From a checkpoint of a small masked spectrogram model: log mel input, 72.1 epochs.
Rows from block 3, named by matrix and row number. Rows with one number belong to one channel. Each number is 500 + 25 x the weight over its row's rms, rounded and kept within 0 to 999. All counts start at 0. Numbers have three digits each. After the name is the row's rms in percent of the matrix's.
# convs0: first 3x3 conv (model.blocks.3.convs.0.weight, 128x128x3x3), inputs 18-23, a 3x3 kernel for each
# convs1: second 3x3 conv (model.blocks.3.convs.1.weight, 128x128x3x3, transposed), outputs 18-23, a 3x3 kernel for each
convs0.74 156:548554553545534537541531535551555551544554557547546552440477482489492499506519499477477508491493486498496508512526533523505503511515522481465467506502508497518524
convs1.74 119:503498529496489526559525539535531518526519502540525525507533549495503550531553531534511514539540548544566566525531516507494484502496501512495514521503506553541551
convs0.75 094:526526511526526524527533529533518526540533529539543535533480516491518507498530479507510497512510503501508505470424479503502507486519497513519499517470476506500494
convs1.75 075:476438487500493482500499477519467516499486490513544519495468541464447492506463478475495525501477502514492497519506519530526503481524495475477543484481491484469470
convs0.76 082:502509494492506485495501483485488507486484477494503491513495493510519526498488496517501489506481475504492514504497480474473509534556518465439451496492527511495493
convs1.76 076:509484476504489501498485478493513510492515497520531538494510532492509513508527491495495475483485487505481505540502496459507510494509474502501510511472458501516517
convs0.77 082:498493496500499498489495491503504510487484484493501488500456511508493508515532492467513483512512507516478529509484504491519539499525524501485501517463453494445452
convs1.77 071:431529520469557525527537503502463474509483494498500477525468519502496538509532481468480498492495514483515498483495518452497528509515511507482548501518498451473499
convs0.78 016:521529532526527533523525535535535544523534535529528536470473460501503494501497498495525488468489492488473463539552541519534528536543523521524537503494499553501511
convs1.78 194:526526526526526526526526526514514514515514515514513514519519519520519519519519518547546547547547547547547546525525525525525525526525525545545545545545545546545545
convs0.79 013:513535502525531480531535493536539528540541549525532521502470487482494492450496504502487482475471449421442430531529538538535548558541528498488495511512543531498514
convs1.79 190:526527527526527527526527526515515514514514514515515514520520520520521521521522520547546548548548548549547546524525525524525524525525525545544545545545544545544545
convs0.80 172:546547548546548547551552554555554554550548552547553550505496516495486496484507494500485505508504511499488498523517512527514517526504516490489496483482498497482494
convs1.80 083:510508488534520487493505494513533488513506478506483493517486496554480519504459482562461492521504493492531515502493510529530493521525467548473500535517502498472482
convs0.81 084:513495493506501480492504498475483483478487490502500505525497497502497451506543540515509518501484506520501514518445474452429461523505518466500496523514494475477475
convs1.81 082:494511508481462483511521498493488508491521524505484457464488498480506495524525494517541533501533513501536506505471479499508492546506511537510527552507492547510526
convs0.82 096:533536530533531535526533531532527525530531521534532528487462499479518449502507527503490456504495486483498512524543525529502471563531512518477446508496463497493454
convs1.82 078:519486513555548519533501525511486534478461489498548507460449485522465505516516499446477494481464512531520508511479494502528433494493506511495482492494495522501462
convs0.83 095:489473468485482455470485461473480471464475468468473466464546471490530492492526509493478492497474501499525493486476487495476500487465476535541494507541485496505492
convs1.83 076:490546494478519480525502509486478470501464483503483486439521513484515536493509536498492501520505513523516522483510489513482467503509510554491485532487500485483502
convs0.84 093:543543531540544524533531528531525517529524523528524523530499475521494475519478485491510498502496491526493507520495490527509496520491524528529525487491527537454467
convs1.84 081:508507545508482526480473500526468481510483508504487505519507496512491503520492481518503462506525492517513488544520531529516486490469494493520531526503519517501505
convs0.85 077:510505509506504512509508510508510519513498513510498498477481477473489545516469516483487462516505492510503473472509527506546568484534480469522517469468494474484522
convs1.85 072:487517489503487472482500454454509481457501498501516534513487475512506537512511538484480501490487477511504511541457530502464524488496489497535478514449461527479489
convs0.86 095:519531529530530533547537535531532536535531527535532526465455500455473478483496494482491494465491493511516524511534523471525522519520510502484502500492503465516504
convs1.86 076:508485524545496515504494498499470482507498519455461498522458421504490473484508505483461470499500490533504472516508516440497562525466530473520493501526485522524458
convs0.87 109:543547540542545537544533534548541534548541546539531544499487505504486495486492502505508511490485505504470492466560502492509519526463529505509511500498495486485513
convs1.87 081:502524497514491512511494500497476486518478520537429507489496512487516469498478503508496504503463482502396473503509501499441530494375550511490526478476513528440488
convs0.88 087:526522536525517539527524532533530528523526528536539544469545497482523535509494537519560488499509477511473478535511549511496489487477500475497495524486481503539489
convs1.88 076:544515512522518504505497515477507477495533539477496465465552500516500501527472510491562501519473481520427493502488519473465478478486513514505519485477549553545548
convs0.89 083:521504509514513516514519517528523517520519522518529524516501509492495508493502504510584551508499506524490486502497482476496527495534507496546513501521513467427519
convs1.89 071:479451468470464458473512500475507518496520516501519506515514545509501540491496511539598484488518509435485506501464470486496468498519473510522487523482476480477496
convs0.90 107:463454453460480474471493489449456459460459449484489477517503497490502505491495492504477494474474506492483520456477427479496479509553521500503510523527514507510528
convs1.90 074:495463471463495527509497507484502521511493505518552529485491513510454489489443510518523502523494493505428484456463482488488443509522463429394469528498512531497496
convs0.91 109:539538535537537537539541540547541543521523537533534541515501508497510503476486501497513516485483494506491499520551514526519508535506527511496531466486504474532493
convs1.91 080:506518508505505502494489509495501499522500499506416469477498476504497480502486445505524506493523504495490503506518484510519511448491492477472472469503508500559504
convs0.92 082:497499499492509498488513498506494497496490489512502510481485526498508491489481489551515520528526509460466497515458505525483475553531522538518514477476485497477500
convs1.92 070:485496495520482473499489487519538525493504482489473459547539478540516451483480477534505556516500500483500450505505500506495445488544496426455471444497489471515480
convs0.93 029:521529528518533524526531524524521531527528526535525519493518517502518469459505467491514431484501466483514499534545559544533543540543522487526502505511495511482468
convs1.93 188:527527528527526528527527526514514514513514514513514514520520521521521520520521521549547547549547546548548547524524525523524524525524524545544545545544543545544544
convs0.94 132:539542539536545532546545541539546547545549550539544543501495499513502520497506513466472490488486484512463488514474496515498524515501515501488482511500504481478494
convs1.94 076:524472527520504522526517513528526484519501463457497473491475495473479516495495511504479442518516510529509501489545520491534552482511525491512517490514527510492519
convs0.95 193:548547546545541543549546543548555555547550550546549553491486479502488491499504496489488499503502490491506500514512518515526523517509517493488472514509488500498506
convs1.95 136:520512529523492501532510524510513513514518512505526512538550524534535509531522509562516520551516527566516530525546536532538529531547547541519537536528520552528516
convs0.96 137:550547550555542551555543550548549544546544547549547549492493480489509482484499502496483499497486510496505498506503490499523537500510523510488499477507545504494499
convs1.96 128:513531521507526513522514525480513534508534532516520545498505490485507499516540534530525526544549538530546539525517509531559564509497530540519519551565521527536527
convs0.97 091:524529538523530530533528516527533526517520520538524529498585513499463508530479484510576512512473487502442501511496455482524489495528487505516487487529527495515520
convs1.97 072:539489499531489513511491515467525498507461506524473480488630407480496492468458530518611473494514491506476496500494517518498493528490501524525481480515496505539468
convs0.98 083:511531517509525520514525516535525517517526520513524522522486505497495509503487502518514506520516501529483496552552492505549502524567487484526507483483485504462464
convs1.98 078:492503478521521484492491491523574527511533520523493507485460478518485504514527491501505488494503475511524477504543498545534479481526450504473478511493506505524498
convs0.99 092:523538531522535528526532520527535538533532535518509522498480511488479495454445514520461519520449491519525497529540516501542506517551510479467501493525518484500504
convs1.99 076:496498511482519498458527503513472484501477507441464508490526471471494501536478482481525515499504486459424495523543498474535490443542496496505513442487457485509517
convs0.100 112:447449471444445461442454470468475452467473457461474461475539470495509499498503510513518512509510514498512513479463504500471496490451490500486506496504484504521507
convs1.100 081:496579475501553488501588496537503494527509493474476496494461506520445508512436513500466512502463483503465482512466501508472497500478481501536479510533495495490489
convs0.101 082:496487498485509500493526498478485490485502501502505509482502485488512472498529479451487501520495486485513482492477458508507491521525486514529544476513537448513540
convs1.101 076:504511553455519517487481509536492527544498512544516507495458475528504523504496514499516479495505484530531522503559540476524544483520515504540515489524512502532496
convs0.102 085:467485486463485495480498486488487481483486482467462476549457465511497503489537554494401486489482477510507454517479512527478503514490506516513547498473484539529489
convs1.102 070:507464522499487499499486501513479481516503483502479456428407555471481519514552486488322521508466517529513473502484522502452498510461496510490511536501547468490474
convs0.103 123:539548541544549542539548548544550556537537541537535534496479502481485497486472529516488502516491491494495512514526516507543516531558533486468486521519521506523518
convs1.103 085:518553541512513503485516495515469510484474482455474509489495501456506499467476504484501514472513499449449499517505499451489492487492486476491472463493479527534526
convs0.104 091:482488485477486488471481484491482475486477470473468469510489499522488480515481510531514485520499515507489511494456444515509468481469477505506496538522486515519480
convs1.104 074:493511472476491469489514466545507541511504538538529562528508470503544512481532520493532510500508478506477479507505501515537496506523499500449472543523454505470423
convs0.105 077:502490497502504495498493498500504506499494494505508506555461481546503470505497480483503488485539520446540517511521519478488470511489495502548510466510495507537469
convs1.105 075:546482508516439512511434507516445484449464499478483487497468526499519469517522453465486494480475508536494485478507501466463484554507509503494512507472507519499468
convs0.106 108:530537536537538538538543543538540542538543540540549542483581500492495498495456496496562509497482499503468500510451444503517507487548540507499513512501523499474499
convs1.106 073:482509511504517513531477529514533500490504513491481498499684482512517518506480536509645441496505492481487519489424504519498480534530480498454498497493476474458506
convs0.107 076:497490502500497507497495499501506505493493497508510504499548482477515475498468489515545534511550499499512476487465507501491521539537562553563507522505500503540530
convs1.107 079:546497475500464473506486496497491496515500522512505511504544491528525506521494498529470536533445534523431541472523523501518497502526501470419488508415528533457508
convs0.108 101:537529525544546525537540528537539543535537536531537536528477523513502485474534479478471489479469498502470491524493506515487485522509505519472479506504491487515493
convs1.108 072:500515472468507474511504484525481539514507524470507460491406504482463477515527498445363478487486498498505498487484448490495436515447461534475485506529472471514497
convs0.109 085:527520531520513530518518524522517542523523533518534534487481510489510506495481458520509487516507474507519521475488509496520572479481513483465518470466515532513513
convs1.109 078:498490490472490500473454489475491457489511484499574607524496471500499529500494492499492491512507490508495462511489497496506544482498480490519502524467488493481470
convs0.110 108:537542542537535542539538540540541541541543535538537533499500495478495500504475487478499490484471497500479486509520527496536539509518532518489482494526511489485497
convs1.110 146:522531525539515525527518518493499522502504517521525507514523515530528529525524529539554522548558552543548558529521524532519525525511512537536524514525511540517537
convs0.111 106:535529530550545543539545537538531534542538528549537529499489499499483474506495476489471504518468512505483509496490521564518514553520496493492497509512496476512504
convs1.111 077:520522539536496521527518521459471481448473454461497513506489473510474523535492557490534502501511495486504512504580528492506478485529508501528527509517481510521478
convs0.112 126:546540545548543538548542546539546546542545544545543545485488497517499487484476494467510493481509485510473495532533513514515529518505514494481491506494489514492488
convs1.112 085:493498501474504489499512474453524516470517526469505519535528409520538467539532480525531481551562504547548526487567533444504506480486467499553503537533517544501491
convs0.113 121:541540541534539534534531535537543548544542539543541536485477469492505495519509484496441509506484488495533519493485530527501507506514508458457483521531502515501475
convs1.113 092:459510521495522542518510546530517524512518527504514521479469516491505515521549528516522510531537532550574545539517506502531521508507520497492465517543490558547527
convs0.114 090:467483492464480481463481478494471468492470471491467467565494491522525520484523512542484505544469502538480508536469500532492499506493519537513507503505487510557479
convs1.114 083:497496508502477504515453505496509509503523514501545495498522423501508426502511412499522430496542446496541448512497494526495513535496510491503501499535491488545524
convs0.115 083:527515516522517520516512523513517521525516519528532525512446477491457512495512490500494533501483504521481528527508465466507480478483497512503529529474501517477511
convs1.115 074:506499535514487504475485483505469471518495484503495457484467512473525516498516535520485494498464516504461502528497528480510531525504547464506529476519504479520483
convs0.116 116:547550549555549545556542542546541536537541533549542542450492481497520483485511492474505476495502486532491510514483520505493505531511535519509486534531487514529482
convs1.116 086:508462520538485502532497537506467501535488484515508461479526558523552537506517505504533516521513515532522501523516505574499471544491498501502523521505479541521485
convs0.117 115:549544550550541545546541539543543542546541546537542542493496463484498527476486499504490518510511485504469472537493496525532561500506533476475478497493478486510507
convs1.117 103:527509515517532503534515506458484472509517531503544566521485517514494521515508523565523504552517510520511536520523535489519510490524468490476523536524527560543517
convs0.118 131:541545547539536536539540536552546544542543542543539544494489500503504501478488517493499512499495489520523499525520540516534533502496499460477481501513491486507477
convs1.118 089:455475514460511514503508526494493485479471483502494513479469502477506544482515523507512520519495515524490518542552521515525532481513560517544553510529505516536534
convs0.119 087:533531521537521521530527528530532540521516519530529524529482501476492492455462486519485486489492495475512494558517506550515549524505476484497542476524545491512482
convs1.119 072:472499469492479471509490489525496491518496466500533580503514501535529496516535447480517534479487485500531502504496478483483514487474478490487510485482500482513515
convs0.120 128:458457462452452461452451451446453464456452463458455463507521481498497486511509522498463496495496493515509494495478488494483484494504466507509514519506505506502514
convs1.120 079:476492513477473513477520497509488538482491521512507518490448504511508510524520532493434513502465502481497504492545530448527515466521520483477519485498498505483554
convs0.121 018:534521471531515476520510518529540537529537535525534521508507475465493486488509470491509518470471515463471487533543506534541523529516502493494492493490509476487493
convs1.121 192:526526526526527526526527527514515514514514514514514515519520519519520519519519520547548547547548547547546547525524526525525525525525525545545546545545545545545546
convs0.122 088:525515516521510512525512510514518515518524531519520539469568489465554484490514494497494480503529504512501493523495519566488488526487513494507476510535476444482452
convs1.122 080:543512471514518498545536548504465491527479487513494496455513527466502519509479497482469535480471501508481504516526528522507557550479543535493527484459483448484516
convs0.123 120:460461467458465465456462463474474475468471469445450450488493493493486482517498487494508524491497505500498498519517531496493498488477479510492511513504526519520526
convs1.123 074:507505491479488483475463456490487481490500495467467482473471471484476487516518525522508502515520525492501512506522514479482493464451470492474469445433460489464488
convs0.124 106:537535538544540527544535534535537539536533531536538543508483488499487497486494489499509499495510504493510476530522493540496483503521514494483480505506501489523490
convs1.124 079:506487483531469489511513517491533525561558524493520492488471470470492478522515487466484518511449515504484515489511511575539502472501510480504515451500535503507526
convs0.125 100:535538531533530536533523542544537538537528530534526525523492493484482501491446501510518497495490491494490507486493503493488507509511524495506515492505509498500509
convs1.125 078:460509486502521466551499459502522498474518507465515499515486501494509482511499479506539511503485513487427504496492487509523507536553540476495485516519469524469484
convs0.126 017:523533533520535534525531545522536543534528527535529518496483478477503489494475463532500478484455472455428478528528506517530518519530537502482514541515467500513505
convs1.126 191:526527527526527527527527527513513513514514515515515515520520520520520521521522521547547547548547547548548547524525525525525525524525525545544545545545545545545546
convs0.127 086:528524531522522524516517513524522529525516529517516513468487529476472531502484514512413473522452501506497508458526526505518538516505503477448495485499515449537526
convs1.127 085:489488525487522527491495532494496481470481510484500545489462487468486521528510497491528507530544505544520488539505494498484493512525532496510531497510482538581500